Weights of a small image denoising model.
Training: 9800 steps, batches of 256.
Data: trained on small charts drawn from random numbers, 101725 training examples, 24.7 epochs.
Rows from block 4 of a small image denoising model, named by matrix and row number. Rows with one number belong to one channel. Each number is 128 + 32 x the weight over its row's rms, rounded and kept within 0 to 255. All counts start at 0. Numbers have three digits each.
After each channel's rows are labels from the 100 images, of 14848, where the channel reaches its highest value: "responds to" is what is common among them. Only what is clearly more common there than usual is listed. The data: small charts drawn from random numbers. In brackets: how many of the 100, against the usual share in percent.
# convs0: first 3x3 conv (model.mid.0.convs.0.weight, 256x256x3x3, each kernel summed), inputs 128-255
# convs1: second 3x3 conv (model.mid.0.convs.1.weight, 256x256x3x3, transposed, each kernel summed), outputs 128-255

convs0.255:096124117122094101133112095164114041097166091153135089103158127125078114128117037136091072115176155163152192102166173148094105078123165108122118140145146136124211133134146117165149140147103108163108106121114109136161070090153139117123117148054093139138143114142094079130100133136115140110152108093141148135128146120106112138121128098161181099126170139173145073147125131108109128097139
convs1.255:120121124137136136104119162102137087255171121116078112170159128127147081105163255126133186156110147080134141137072078121147123102137090168130140139130053132142131135134000106115121116086145133129144126166131104097136138114116138152135096095105101098104132123123123140124150183092109152082110133145118110145128089137126141069136137173109112109120138127118127127156171096152094093151152
responds to: horizontal bar chart (98 vs 7.1); grid lines (98 vs 39)

convs0.244:135117137124128157176124117160129147132111147084149131098153131122161135119091108139171092179081161070058090159018097124153094155051143086103154044119125192094117086202099101133041184139118199133147169122140145109120113132032152127137127123132132145158129189179161099135119112159151156100189137126127127131098140133086141110133183184140170088100135120170139146177130077125133087132165
convs1.244:171092085118093107099049132129144121150120138156094127137109119110163123165163121164153101106125092147134106118235103072107105186160147152123131165114134088126136064184148114164138097160114147089118062143117134157112087098104111216116155131098111075147112069143103118115139163113149146160098094136124107132163118084128191121119159101107098185150156154093126101171088163076110133152130
responds to: one colour (88 vs 53.4); radar chart (86 vs 7.2); dark theme (82 vs 29.6); items: eight (47 vs 13.4)

convs0.235:113146135103150132190128107143096125090095136120128126182151117127076114147157113100155174086135118151089203080163117121146163152146147105153136118133076145193108100145100120138161144126155136108104145131133119161062124087126117145111179150189130104102105143143140143117126157152146045094105135082114123150158165154164154122135124153031173164115096179160130143159141117135113150131137
convs1.235:156156150130156128144186137106132107085166091121208126095083122131097120147158110104115143130114128126130134183000122118133135167214115228092103133137136133119143102182163144035160151134122164128134138126130118147225123125161115089133168128115108147133131125129136138175113122119148119177145100066127156141125179119125103224141088104175140124152153064135119163168166141116182091142112
responds to: dark theme (100 vs 29.6); lollipop chart (54 vs 7.3)

convs0.13:135152155133114135135110246092170151119160150097113149132131123124123105118135116175125077100067105142154133135194099127137152139091082183061099169111116125130108224192133133155090091109134032201121139126127153102123120156104135090142099122150142135107139083071155137119070103135093139157098132169101123151099119149054151047130130048156110122226199092139112123149077109122150140130097
convs1.13:139108116109165123126165111136090122090081108135143167138134105111105158153149091185126151135159146134128105113053092144146165150116146152098134128121154092121140122177121094098153166125118051131112109110120050113129125130170132242071150178112118152144129169131127130109152147097109138169142147112141147099144132000183092150132121194099145117080076134099136106099109132109137142111130
responds to: heat grid (72 vs 7.4)

convs0.236:108131158134157146097101119141156130116136105135144098123163132158106100194020103125146184116137101142137105163110102147130158107079135153128168112083143187133106104117143117113095129169131103102132101124048147091158058131135160125099141134093146117146133131102161123079071113088132082081120091113229123097228090050128084124100095153122143083119106143142191084128131105110121209137103
convs1.236:181143075105149139145169132145176153148137171137150138122089135191132119097135210156073102130132111128160159136078119115102088105135067183107102141213147102197127165158127161069110154083130181142135179111184088161128205135149093130197162108130126151076113142113160159165162109128134105195115110118082142146100183169137082108118146099136095208130169088093090111098147135190162082103162
responds to: radar chart (64 vs 7.2); items: three (52 vs 13.1)

convs0.147:109124138141136124118112178117092104115092114164084153139089122122172152127118147103136150114117132117151074195068144000124094110209111160092175116129108132129123218098092150105100177108155064151147146118147131161111109123088125045095103100100153141103140096107132135180138127096109125124108141146183095112118138140118195151137085067197125123117143118137128127110128150095117146147134
convs1.147:105121134117093149175134129099136152170150150140124095101196153116124138138108123108099164094170142137144136027127123255118186134126132112201150137115162102150143115087145145099153134114163140088132120157116102141116121223132113106152121133145175079127122127111124131000115105153099126147147124115138161089130161059147069126129171148111134137152152126169119153115114113159113168137151
responds to: dark theme (100 vs 29.6)

convs0.249:132099137128125125120110109173136122255127152157118122140127113152109137123153135118121122140133142180108151131182125080127117141098122111235135094118168155127166169105131105083123171144133131122129143144125133135129143130111094122152156162137147121110162129109180161144144177138123105154202111121120116147124150102141167114133135140173161103133123090160121148138149117082144116133128
convs1.249:168109099127140122114152142139131138009146169141148164118105142097114115112084060108116096122149136087169158112160096244124139175151124102107125144127076124147090053122072137155113133096136131146131134118134137128109111128119097155166125110113140132133127129134125106122184098106114122146120155117134075101120134142127128139099209176109148107110132147170102128135076123161118126120122
responds to: one colour (98 vs 53.4); radar chart (96 vs 7.2); grid lines (88 vs 39)

convs0.165:140129088141125068089132131118119128159044139125097143099110112152124155150095134130089105111140150160120118123118144126138121189096074125111155140127116140151092098135118117095150131118157093137136109125121121151144120148113117101135140142020164117118105143143116119130103143121110111102111111139104110092121163117115128137096126150123081118106136140082107106085164120138143065181089
convs1.165:097139110112140102132200110130099155122187160107092084138147138110164097138075076160157138092154161131136144132124069106105122140132156166129090120120000113149084092200157136255100143152108150119138105129123118093150129190140117119102091131092114121115154094158132124119115127130122134148128146162144150127139085141127189159124136104114132187107105153135131044120132114120168080127171
responds to: radar chart (100 vs 7.2); dark theme (100 vs 29.6); one colour (100 vs 53.4); items: eight (44 vs 13.4)

convs0.84:126099138126167140169187099146122163106144136119162102103128104154102104133130126105123117073144078140115116095115057098113157124071143146161099097141120105174149174143120145057149122141097140122123114148136128111255142111166149130131170123103138145078149144131110132136121146125137165175136129122141151122173127145120145107115145108000118075094102091118141176153139039155160106142099
convs1.84:105122140135082160109054117119121150112128107160060138215196146136132147178159137147126109144141152127118145074107131160131103135126111054154158127125126140119167101105141115182098118125141106146139152158135132127108110233120112130135137107137167100129102113149111169000103064145108151087112133163119161142120075116129111117144117121159140154127154126152131130118164170156117112129144
responds to: dark theme (100 vs 29.6); one colour (91 vs 53.4); radar chart (39 vs 7.2); area chart (27 vs 7.1)

convs0.14:041152084127132131085051122134104137118113121151124143123115140018112120111088117131164126145144140118118125127072122167138108081132142113113133118231137093090106140108189185088125161150136155114109094114159067140084078099125116153116099138138082068109148214169104141134139154137136192110123142098164143151126097132139160136147108107161091219106155123097134080159163141153102163106109
convs1.14:177162137113109115090120107080171156113149124059134120115117104255143166118098087085114105147118161106115131139163147147156141129180103135192118163058112131142134137132115152101138084101121121139160183139130170133139146128118143138196081110137129112171161138086143149136108133121122116161100110120129135082098113120118133115102131201118156092112084117107169144121103117142100130112132
responds to: peak in the middle (31 vs 13); radar chart (27 vs 7.2)

convs0.27:133109126107087119162118134083133070151109168099148163162114104117230139225164117103094123145116158195129112169135124138158118099135229158107179144097050108105078134110163138156136132173081130106091131122126098099136155142119116142147115122127204114114111101192163149117087093134144088119141105125113091110125109135123125140095135098125112111140113138112161201179134158156116095094051
convs1.27:117153153100109136117147109131112150103138100155147133146113175143044140134111057078143160139144166077063160131159143125114148181118144102118117125129200115110176137137073127072162140045114080135173124118121074150102164121135000119106145105119071129117142144087099107123171113140148065110110133141145120148152137129137104128204144142114124167141170122141105147111112131107110061158150
responds to: grid lines (96 vs 39); peak in the middle (38 vs 13); stacked bars (30 vs 7.4); kind: bar chart (29 vs 7.2)

convs0.220:105131124083150173126068121155192121131107142131130094155067134044100130133107116120175163152157105127155121119120075146160175145113109157171092107179144097097147095073111136065117154157100120143160080172098119114116091138124117155206141100143106105135152121103127136094142114163119116139132150107121167142130160110113139114109098125187093242193146134058165124111099127132100135113079
convs1.220:187143102128089084091106173122196117143104157099114194130183140255134112142093093187116137130113122117090127141128150092121147095133118116101117113153108122130102151126129121121112122122131108178109220116130124133142145128117117130079116151141152152134159159126160151118099107116131122119129131118118077108083079142163187125145080198105161102035160107154150143130118138121106124123144
responds to: peak in the middle (39 vs 13); histogram (38 vs 7)

convs0.125:144114087114146091117122151119152114125084103118103040127150117129120140087158158101107091088135138157156171149171112163108134122155176117178175113107139085132115096173138188144142093118138145108140147167168127158166098160124135118116136087121175102163092154157106090186125155136108123125118116134080103086093134197106098141113180129170106137143098068173184195114142120212108124086121
convs1.125:121172135137099160160158127117157079108105116146099117135116137131112143208074124169126116124143131127123083109100169043161094121115147108104096134132125143102132136081162123083116140129131101116107144112126127127137177106172118182130156145141116153111112107150149171103100153112142138121103149115170135145202157106156053145103103074117146146130156145111136119129108151027109118150121
responds to: radar chart (60 vs 7.2)

convs0.196:115087174115172126085141139116105141075094244212121154139145110101152149149099101156107147123099129141144139143098098105133143126165103160137049113116127093071129124116132098123131135124146124138152110113142151121142145116082058125148109142096165104097138139113091118133134128135106103117098151141092125211128135124134137095123121120158094163188109122168101128129110153113108140173125
convs1.196:145133099145069143132128099109133166087154127113155168075137147139180149123167055109103141112158164115109160128154132136145150159109137118071104133124074117078096113155051143044184109051120155132141162167118199132101062191140125136124106161164109154144071132126144104124115121125131100118128150100107133102081112108161134189179144114135096137109137142080114160158129093080141138087114
responds to: one colour (86 vs 53.4); radar chart (77 vs 7.2); items: eight (42 vs 13.4)

convs0.175:168130131172142134089126127152089200124172111130152178146088091158141123085117115131120098133145095167127164065119128120146068130134113155099063094131074071125115108131242085137126126039146127140092091147109168102128130106140102117127171116102138101073097101164118113120126122093082058144088173160095106147116097134127111131127159111113100167126104085115120089122092105121092052178148
convs1.175:121129111086153137097168146096154086078087180086119155111160119116156098133128094112152128129116082104172140149130164112071222157141154143184161142108143200131114160132045170169143092206086183115177126140144166141132092160130137131121134158147204126170138120126085139128104119153145148189129111067169131151143109146146161149215121160114153110149114125082133145151115133128164201160104
responds to: dark theme (100 vs 29.6); grid lines (100 vs 39); stacked bars (34 vs 7.4); falling (31 vs 12.5)

convs0.106:117164100085137163085092166181148131131108188138123135119117023128095118180122127126132149170106164137141093132126113120141115093156154136115101144117154138124190143117127119121122136168142105113058109022152072144129129087124119073124119144161136114082127112161133149128157140130108166178073000115142078176172146087089138143142119144128134099121145087133146123122095139139096105108139
convs1.106:158141110173112117143115096073129144140105078175117105110159149086117093087154117151203136122120249109133119115132130120118100151124152128146084143110121125053146116163172134131134108086115155132124159255113191108100125170131115105100145112137141111121140097137113104094095085089115128103163063106113146097132130147145100075152103116059118114128094153120143109096103084096159060176144
responds to: pie chart (34 vs 7)

convs0.51:159126168071114149192161119144126185134093190148121118160138169141078155088121140122114116142130157109105034146141141116127097102148148106146090080106100118114101147147201102144174139113100129128115164154166155132129123077076087117105138156125184131130118095109134142124140159086106194146119111064109150074100140106113126144073116094154119069101112098080117116150148146137095021105133
convs1.51:080166134130142071107116141113126032102087104074151135101104178128174126134176056125053162081112119179141115125105141107081185172125126152164119121144155156111155134136051195088122141139140166082117129092120130153108128164173080145123088114110144081111035187135110102150110075180145120160173128029151084177142142119114170160059097145128137165102134143116121159103102171130129195121167
responds to: dark theme (67 vs 29.6); heat grid (47 vs 7.4); items: eight (39 vs 13.4)

convs0.35:105160118141073131130118118160092126120138117113111167142166127154095107140101138126108165128150139130091109106117094144135165117128124117121129132240132112121099117124127070129097129133203120107128046130189112075137116123150126137231105111164115000115087179141107081131109116086136140139130117105168148117089128108156122099162150106121120097127162110155077110036073143104141126147133
convs1.35:149126170095147140137113095128054128130125158138130172128130109148112149165183129140123126148101132120110145152122102161111093152111136145107122149000131133150105126121143095137169132122096148112131146152000145140117153138156125116004134159124148137100145057155133175121105126084084104106112115121066114118126127144108110162115137140158160131155131119122075128127135129150124123152127
responds to: ring chart (44 vs 6.9); radar chart (36 vs 7.2)

convs0.254:108121122116133082127129151188119150163098170118110129120088133124150111183126122141163131168106058179078067140105117145127134100156180113133112127149129189085150143169163146105097135149080154148141125128156145126140121132157148137122114153195181162180110144109140084139080111151084173110104124117144118163141201108099120082122113140180128107141133117090139142159121192131092171119078
convs1.254:146105113152122099156114093098111128110113124151156121128138211097033137114179058120145151128125121083152119095164102145125149165105136149057110111074202111134068118094113089132125127077200125130106103098098101177110082124150122139101112083142077094087117137154134116096131091127119108110111115161034089153105130153115065164167163118041134174143174117139144106112064074093106071145083
responds to: heat grid (88 vs 7.4)

convs0.195:152138122086090151117092214123137133034160129128109141089157074106134123127176113131060138086145255097139143130166142118104141125163160138172156126129199135104123163170141103177124106168091114129075131133150154189100122143177167129135116164142152126157138123132087145122159102164146130127119085145115150129129176148116101197132107115096148125108138089145174128105131091072125098173145
convs1.195:116109138186132139128129083132119111155153071154165088062105092153143148153106143098091135114135096181130121126103124143105132097108100126086124127140186117172207132115143112111135112151170117134094112212131054109181146154101088112122141099074118082077089134113108120139130128139140139148108087086110151127145126103127131117092128098166141125100101123118130120129151151161148137076105
responds to: pie chart (80 vs 7); items: eight (34 vs 13.4)

convs0.232:114038139091117117162168123134194126092146093075118126090144131097142140140193182121078114078123111067174099127113130113158099190156094132148136077162202161062088082169165116142100165164119192098154113081132118071102168163139203144153164142109173139147153125138124136156098122138085107131127166106125129135087145149139114115146143089131164171114141132120094185125121115162125122144098
convs1.232:082145156152089103123111088130079142130155142106125085193111141080096140106140121131145145134150093137099096100175142158123172146124155102137163138067013133172109124169079144166094087148137102171132190136093157135095085073121045163084107107181088148152114094174133112111160138124113128135119162161112092103172091124101098157098106128122108105174106115137144166139120145109119125157103
responds to: pie chart (73 vs 7)

convs0.40:183146102147095082163132096135080081149129108100074098154146138106114143061162114129092095125120132091091166073100112083129095117177132159113100083121096102131107100113131119158137096100115098136143159150124110171144240133109105160196107089191104094116150114099115083182129137197097099136129126086031097093085063159185130124108116145126125120149145115191134209161134099134111162119154
convs1.40:090160149071140143139090133099133179108089134131169151172129121099143116170141111173131176141126109152123089131142139116143140134128180134116137087142131176149089134126141136119116167151160156164094113108000107091125000136128137118071104138103128154174113146139116208113169117134116114121095160171194116146098150138076096134132123123178099140125139156141098144112154093103155126161157
responds to: horizontal bar chart (25 vs 7.1)

convs0.116:148108066104164118123142165106175138093085088186125079159085255109166181110141120150191189141143196085113122143146113103145118094116190129119092121121117131118187117108125169167132140155076080099055133096104128138172145152085101086077120113115168126103092139161173181141147137141122151166161109116094132109122155122138111185087110097094150089107129064141160162136118122199110132143162
convs1.116:167136178207154105161120143196134107117144121081128135100244134120139122102049145099081132146147065074114169131108117134116100120121136144120124139127147131099000162138137118121103134124202160131253125034143121118141144082095204158133110132145124118177138111142130100110043093109136097129095004131121120162102149131113122123147127110043108119126115121111128173118150122147117171124109
responds to: one colour (93 vs 53.4); radar chart (64 vs 7.2); dark theme (62 vs 29.6)

convs0.238:127148108094149083091096098134134218133085113135121121121105116095090086138165146130118095150122101131128141094119142120132093082104175114091158116113150088108123136135118129162146122118121129109101093106112038070140126128123135107116141127255100110123177110073122115130142145151087083111172108097134193147100154147130146133076135136145152116186160089081136149131127189124129143180158
convs1.238:116144123130143112116126145111139075085143076156119134154127078118165107111146115130121129117141168106078122122113149140119154146193112134140120123151170151132089121117112115187125133115162059112131150145137205167124123097144117112160106060188106107164138140132144130126121071129121135065114099182118073138134165131142107129110137129129091082044022141147096047122101064164085057118092
responds to: pie chart (100 vs 7); items: eight (63 vs 13.4); items: seven (30 vs 13)

convs0.107:105163123108081144121136117091138083137116092131133107104121101161120145083135149134125141074183103099192130119091100114087122138119088148195152174122107083126138150151127133142185113121180102160124083094093094147153140081089082088171163114112157014104122132135147108135181126137102098124126107119085110154137108146101107142121099157118122146107117148122089133113139157038130104141169
convs1.107:100164133141158166145121128102107160107129150104132151141128154207135144116157098157159134153115113164163166149129128174152093116125160086109163139052124141161142108146138150140110151170149194063102174105185114139125169195156139138056099116106094141081116098148089115137111109087123132134139122147054101113090148108118123131148205144110136087149132140164075137189154127252128148128132
responds to: ring chart (71 vs 6.9)

convs0.127:158111092137096164141123113194073081115179160132121119117142121111086108108123126121138093127177106106093151146130074099078138125093154137143124117120113154122114100087143105146123126113176121074111223097111143156154105129122134111127126075102120012068089145163114144167105130144131130109150152148148160068160156115131150135120124183124118150129139135164064137131126127152145158185184
convs1.127:149166159103166123151118123074111148119109150155112157134100138201133119197158124117149145136092117161097107131116129172111139132116145116076121129090136113143132122162148108141157135141141139170111049141000124124144010160099128109111113159078135139138112113139128179133146122120139134147110095135097103129040110147105150141129101097125125143128101117146108113127117130164127146142083
responds to: ring chart (65 vs 6.9)

convs0.246:148200138112136116140145095161138156117104132076087162160118103108119107142094098100096077114157081172172126081120138130124144115140120144118150119136051129112148156090126092106118141049135111139118127096142138144123140086107124168144117106107129092041085156165154148093116124131107149127055077103133108129102151157136165144160131136125100071068119139142153111070105123158116107187165
convs1.246:120125103152102105137109158080152160110128179122144144101102114137151115099098141134154132148100194155101128168119134083167152129062136116116127146139200132129136138151172175093128106170115173097131111166126120140135097236144115118129100222080158139123121101116134102161127144146137100146098160084147165094118122076102120095148110100143091181180211108126148132145150096104146127125155
responds to: one colour (84 vs 53.4); bubble chart (48 vs 7.1)

convs0.117:115080100113117127116100186147166170066133187146146150091091113103081096167110160131173155163099121110126112132129148138134126132153154109113161111068088151104081123113137117147140110140134159160118106128092086093121103135136118121102072149082114154120107169137126104140113132159099057096100169105157163170124073108115146127189145099125141183148117127091117125115098160108156076204095
convs1.117:146124168165129110210115102125126048086149134093072127118100116168093170130153086139073117086115148121123139125092129124132096133131121116122145118160170140179110143087093110237138141076105114125104159131137186143118138109078178144144117095090066118070151091123111148141120110142108178139101138195115149082124121140106126079083127149092133076107107136121114145163126116107143125072101
responds to: pie chart (98 vs 7); items: eight (44 vs 13.4)

convs0.164:101163111112143152114175078171073127119140113134177166151085141130115138083135112103118130075095114161062113075153125172137044141092101112124115133151062087149156114132121044154115135066138106117096107118182166182102074131118223142132116126166185081145141151148102117131155177143125060104124149128056130075104067137125081120142128088125122162148110118128161092134124118099128155134145
convs1.164:108127137126116098078064129110157121159122079138072102114148125095111103123117121117115146111099077099148125166112130083132144134174140213149114102087155143098082156145174185108194118160108114120142113135115118082147145108149057091099130130167142180200142082100168115108117127113110150134120086121162117182151169138071242117103160133186118103132125144164110136095115135168087082126143
responds to: one colour (91 vs 53.4); grid lines (83 vs 39); radar chart (61 vs 7.2)

convs0.60:098193118168191105130065044131083098123142112085162147144128137119123169124165102137162037135141098125118180126111149110143111187102199142154121111085080128113132166144131136104157092103133132187130155122101146099055140117125150106093154080123117144115167142163190129111135149153149161107120112109149145165132180105083104086136129148054162088145108090084146092174143126111160093120178
convs1.60:118060146109082144113249147147137104114129136157128136123177146138123124140084128109095111126130127153105114154131085153088135044135118219107180113160114140137115116113141136146096112084110155122104144133133090116191123089110112165131098148135141119115133117133152144111166149147114105168158135148095101123137097111136193135106109119081062151116119115157098086075108086142128144135131
responds to: dark theme (94 vs 29.6)

convs0.214:099144125113093166105121114127221100110140119120135146108165128153112184114155106116127128068099080161179119127086154085112161135125070167146108146145101098133119119112164172094185158172157131120113145164112135121091211133180137160128166128127124238150091160089142110136149153149135121122155126112084053126053113162128134148128139127120118149152111152061134120109103108171132115123157
convs1.214:149136114095186134145126146124138167117111115087099076129108149027107138112123111151099161161143168124114170112115112133101119134128163116050151135218133167105103102159100098208137149096160152109114167179254106153141087160156108115150111124101178088158148172150137111136119166132147139122120127154138113179152125079111034109140110153139148151077153138139085141117145110132143136118173
responds to: ring chart (41 vs 6.9)

convs0.177:108112113161128081172131122172121161115122089122173122128139153133143114110111126098149142108109159133097123123141030127146121121123148130140136134139102151141172108126000111128128152052098132103151130153165060103202111132102175087129157116077177149094171098137145117104154120124118073103113181135133116046151152106093107135086126123139098093112096114127201127121115139117113090152142
convs1.177:154123126161129194127116113105120127117137192113145131145166095134136116104104148169179104143159120111037124135166164133099120112152082146131122113110133151118123137119255145090141094255114153174124144107110206150093090119152078128122114165169181183135133121113112114133100099121156135122156073116080160186102141149102170099156107138092144134170169174165100103143156121116171121153111
responds to: grid lines (100 vs 39); one colour (96 vs 53.4); area chart (39 vs 7.1); histogram (33 vs 7)

convs0.166:119130145079170125171115162121083106093080194162139158111138070168126138140131097134161138099159147215060134096104114126170145086121163095091093115144066130133116125110200157151129141099111111103134110160145108135107148134103103095126110121131255114116145117122098129102163134120133106154117109093126076150109137148173157163204116116096131115168130110142154156122126104141136105060135
convs1.166:165123156161111130107133124125147117081125107082149109125107108124077154115118075131129097112096106118177091142123164155144119148145112121137155146122155111143133090152023121052127140220143145149158099161118108121124103121175000151155158118117204102166126138144150134144127110155141128120115149123137105116103116115125121147082139177170116154116117147113114118118152121164134138131147
responds to: grid lines (100 vs 39)

convs0.15:107103143204097092131117132134131133122079162149156036128099112138127135134135175115094126102062142253204100123131153150125123094141070122144110135133159099148125118093065119092094132204084107102024143123143096149162139132159171159092143133136206111119146111108109083117122160125148111095098166167115145093143161140123086133131142113136105121132129086118141126168172105079086112117068
convs1.15:183148083126162187117144154139118088088161053106140146156156103115121154142096081153154123143141153008145122134127113146123159125138145121114133169107123132123165130147092133115077124137069185167192111172137180159121097168104121096135134147158020143135126155134138154140128151124136110150155089111130154161132130117145147107102104128150143124117132156136154138153137107167118120154153
responds to: grid lines (99 vs 39)

convs0.229:130181100107129117087144115111135038158120110113088101142125167200126139162129130125091099127147133107135170143099117080137110147077182148149104113139109109104167156146097089133132169152123126236109142167179153141151089129127112105191171177150158116163131141105124159121089163121120180176127067095104125124218150143160170116157093173116124120120108092128170146133151119068094157097146
convs1.229:100169150136112095119113114121160159118174134137113138136096121115148136133157140082132146158138151149109133131139125171104113136218098137095128105129120090142120150147131080163141092100128117044136142129085167107131195137160117065029099111074131117138133128104159093131109128101074122131105138136133126153105122116089051081141145136128123118095108132135097111101100127190103103130121
responds to: radar chart (88 vs 7.2); one colour (88 vs 53.4)

convs0.44:140170171155145111134118125172139125135174119130060128136135111120069127151138164124100072108127163109100161099090103082114127170121160111169159124115129179127132129069110145124090129099074150117141143143224153127098123123108131162153140122118119113129111102133140161091109121153124125159050145085006123076157102140134147178125092138104084135063133087112134167142140094118174058077171
convs1.44:119152117144095116087109140148144110106141115160150132154104113106172142096149095106174141121154101114158109147163146025123123126075072142101109122156115164092117104111123061082100130164154135101133064105052100118159083125171119162128186113130133146176128125155123099138152135124186140129153131142175127129039090111132211119114097101153105113129145108137115155139110112124099151174076
responds to: one colour (86 vs 53.4); histogram (43 vs 7)

convs0.149:128127196019107111171119120140122137078129084185111176150123174136140165122141102121129127138197145138056134103138084120118123116136175110131107135092096114144140132127222189139116128086130139144061137124114122121138137151130020106123114111122255123104160096133143157105130117137122135137150114128127077114118097124162125129153125107151090137147120108165169128135134126188126116138135
convs1.149:130108105173162137107177132122132115123076095125165081159130114148095138094144130164183085110157170040196114141112141166120121088106081146107164106143143136143166089115007149101079160163158131140129120155115094134151147117119000108142143143149029106160127133132150126134126111147119116127099142130117128096108135119119133145089087137128158175115134146138091145146135132115142138093157
responds to: grid lines (100 vs 39)

convs0.5:120143070100132118168142131177124115126083136146101161096069131107255093115140165108138153057119121117119128169164123139125104103150159132176166113123149126083177112189118090083125154195128178102122126194132109199135128140185097120163090116114102115114107113154142111111107072160153166133110130045083117068121108100131107112023104136158158093128158111135133151186201138126157156095139
convs1.5:137129173113127151129128130120120172142147140135134103117100098125047141144123083148166161126111119134109106102098111121122122127126138117104085139118080132151111119073115133130171125101096071154147137079147133095130152112066146138107163102116071128123111116116124141120127178140078020159132146255152091149124139134088130052255176113097100124099073145079115115117108100159104003153093
responds to: heat grid (100 vs 7.4); items: five (66 vs 13.1)

convs0.52:145138111137069131107050105108114106118118124086063164085160138173109139147104108129137130116128117143092189114051113132147128139123173108150171187052202113100145112117112133113117162143089111064158181156154133128136168144089119083104168162113129170134066129163153167124169143149103159137166153094135070153129132177165136156124082127123127068150169103129191107109125121143115074126165
convs1.52:080158173123088059116127128125132120176142113160115134135115148061123113111142150155126115123086138112114095155197178119116144158129116127104124116194109114162120182141132152091132141090134154203116073097181126135130141162100137139190112116137130123149103127111126078146125145130164136124092117111115097088159124104142087100145118098105110123180110130135099124101111153191165140140110
responds to: ring chart (54 vs 6.9)

convs0.55:120114092153121148148167108116143111144096160096116173141152149118144099159186117111105140153102089146220144171113127165088091135078166147117096083185053160096134086136137106147124147113136175113149159164147128119162111082122082076103118131147079116106177091146145094158093128097099142107074149118142136215128053082058115128139088134119098076092189111150138139159064191158134114165091
convs1.55:102155171132143085170116107177156181162100142111213100127134098130142176087094117124139085134101137156061140144157107095155164122172142169133192129149193108089149127100119197102137134145173075139126132131141101133106150167122162136135130146125151137156078133112147174134146114171123059142202119132163103093118189163146150149133113177159140141093165100167056169104178125118111138112158
responds to: heat grid (97 vs 7.4)

convs0.148:162075105114151170090154128109120151112087139124108090088161154160134116148110129117168104117084207151178119137165105133116155099164166103105143105010111136107068128125131174053127132150095117133128120115067134169141143143128094129108090158140157083176132117081108146151139085119154150083164134168186164173157175152196109167113093173107121145105190113120151199144114134079118166105153
convs1.148:035145123112139150161074148124130125087104110134149102168122090000079096116158120158083179154101119173107115079105141152167109094146066146160141098215132070168136102084128031134109100139133095129119173101144105139124070067142169117145124089128080152117099113117139076112101149142147086134099142095097088168147103125083101118118155150128140133140102164094122103131154091135146113152126
responds to: radar chart (42 vs 7.2); items: eight (31 vs 13.4); histogram (27 vs 7)

convs0.212:103160138053102118119148133130069047092107084128071135162201119117097181150161135100113121092101150143130161157128085128118133146113107138105154123172220106159151120164255141166126136166130108128110134147085163109079149131159113137157108123134171131115120136142097146135111116095119212124109088149142152101146108174170127214158126144130166125138153087114115117108125115125169165108089
convs1.212:167141123196128184078125159135141180170130149107165111112082162189217122139102119137103087147121119143106068076097142135168118119109121115143083122098075161147149126089012126072205063043100113138161126109129105126116067112074147120128108116075074111140130116140208108125177112170110110201103161083134136145082160096089146050086129114130186147104106113147189139116120111111144131081124
responds to: grid lines (73 vs 39); horizontal bar chart (51 vs 7.1); radar chart (49 vs 7.2); items: seven (30 vs 13)

convs0.53:073152150114122183151196126146061143179138085094100182141103091201109133112093140097137173124211106108131131140151104107060121166088125103147116099165101096106103130135118180135155173120179131069105161124105138145124083178125100123077079101132133117122126171120152090156149129186104105125146134143118145051141194160134174101083119171154111069151092151151094134119052125171140108113118
convs1.53:141141117128165144160113106108041151111094127151114143074158148114130142132140135173120164101109135159123115132081124156092193103115136134080141142106132097165148108165154102104118129135110182255128093150146102162143243104103128127204167122136116109136116147135125118133133128124150100123135110134147115147083094109167113142163062114109108142188165135163100138073131123022164117131120
responds to: ring chart (31 vs 6.9)

convs0.208:156123116124141095122132095177173087129099155117157195100164128095133090103154106138135140165122139129060099099114144161127109150101168114110152105123149152133137123139114088112067152108070199135119117110180071169140104119119118100127140129109145170138149135106100214120091135119115109098154118112189160142200124142081144103138126139152130099158150157119135154143108095153128125102025
convs1.208:105105136142161168111155116103077179128159111120134124113163137168126132146132113120164111153139154128149148143105146148088154092135137174066113139125124139119121134131138102119142096113118119141117151119061189131137092127180118134121137148135148117136139123159145000105105102119126150117129104172056144113125102117118012146092114122108123158145149068127135138136126128063090130102165
responds to: peak in the middle (42 vs 13); radar chart (31 vs 7.2)

convs0.171:103070064213147145141144158091129103144096144139098081170092084118111107082125099134080146142158128131125108134094111115143119106140167122133119148100095075161139105151156182158080095120133112084127167136101052139197148118141093133131166102094096144083148120134155161143118083169125080126160149125111103122083157132095071098135141138171149056096088118111124127125096125121157144173152
convs1.171:185127124099123151136130135159111132131084251163132127086210148115115101118104136140120158064112130118167124134130091117136128131127129104078117171144184115120187191132126094083108102154129136186140098125165184117105136140148143103118101158134104117160111105094136096153133120116157126112084149125144140095224159121120145134143129106176131148112154116120127095106136177188159140154122
responds to: grid lines (91 vs 39); radar chart (43 vs 7.2)

convs0.241:148193122110083109134137128121044085103153173075117180143172137211096146146099132133166152183112113115128156153155122136136101107109090109147126182000112076113140116091209116077103096117063106081101183140169158082095145156127124130098126140124158066121156080081078134082153123100152073180127133080144149149119080134160119162140146186114158141143102127192049096098091104127086117088137
convs1.241:102118131142171162179121107116229191097101051167125111175162116018117146096116090124118123131123146136135109153125129097182131111145195144120142161255103095138121151155087105153123168212192166151132130120112105123129069114150139106146112143147136139134107169166129119151139054121091149126129122155086131106160148145116183124136100108129106114145142114143161153128149164102147099154173
responds to: horizontal bar chart (45 vs 7.1)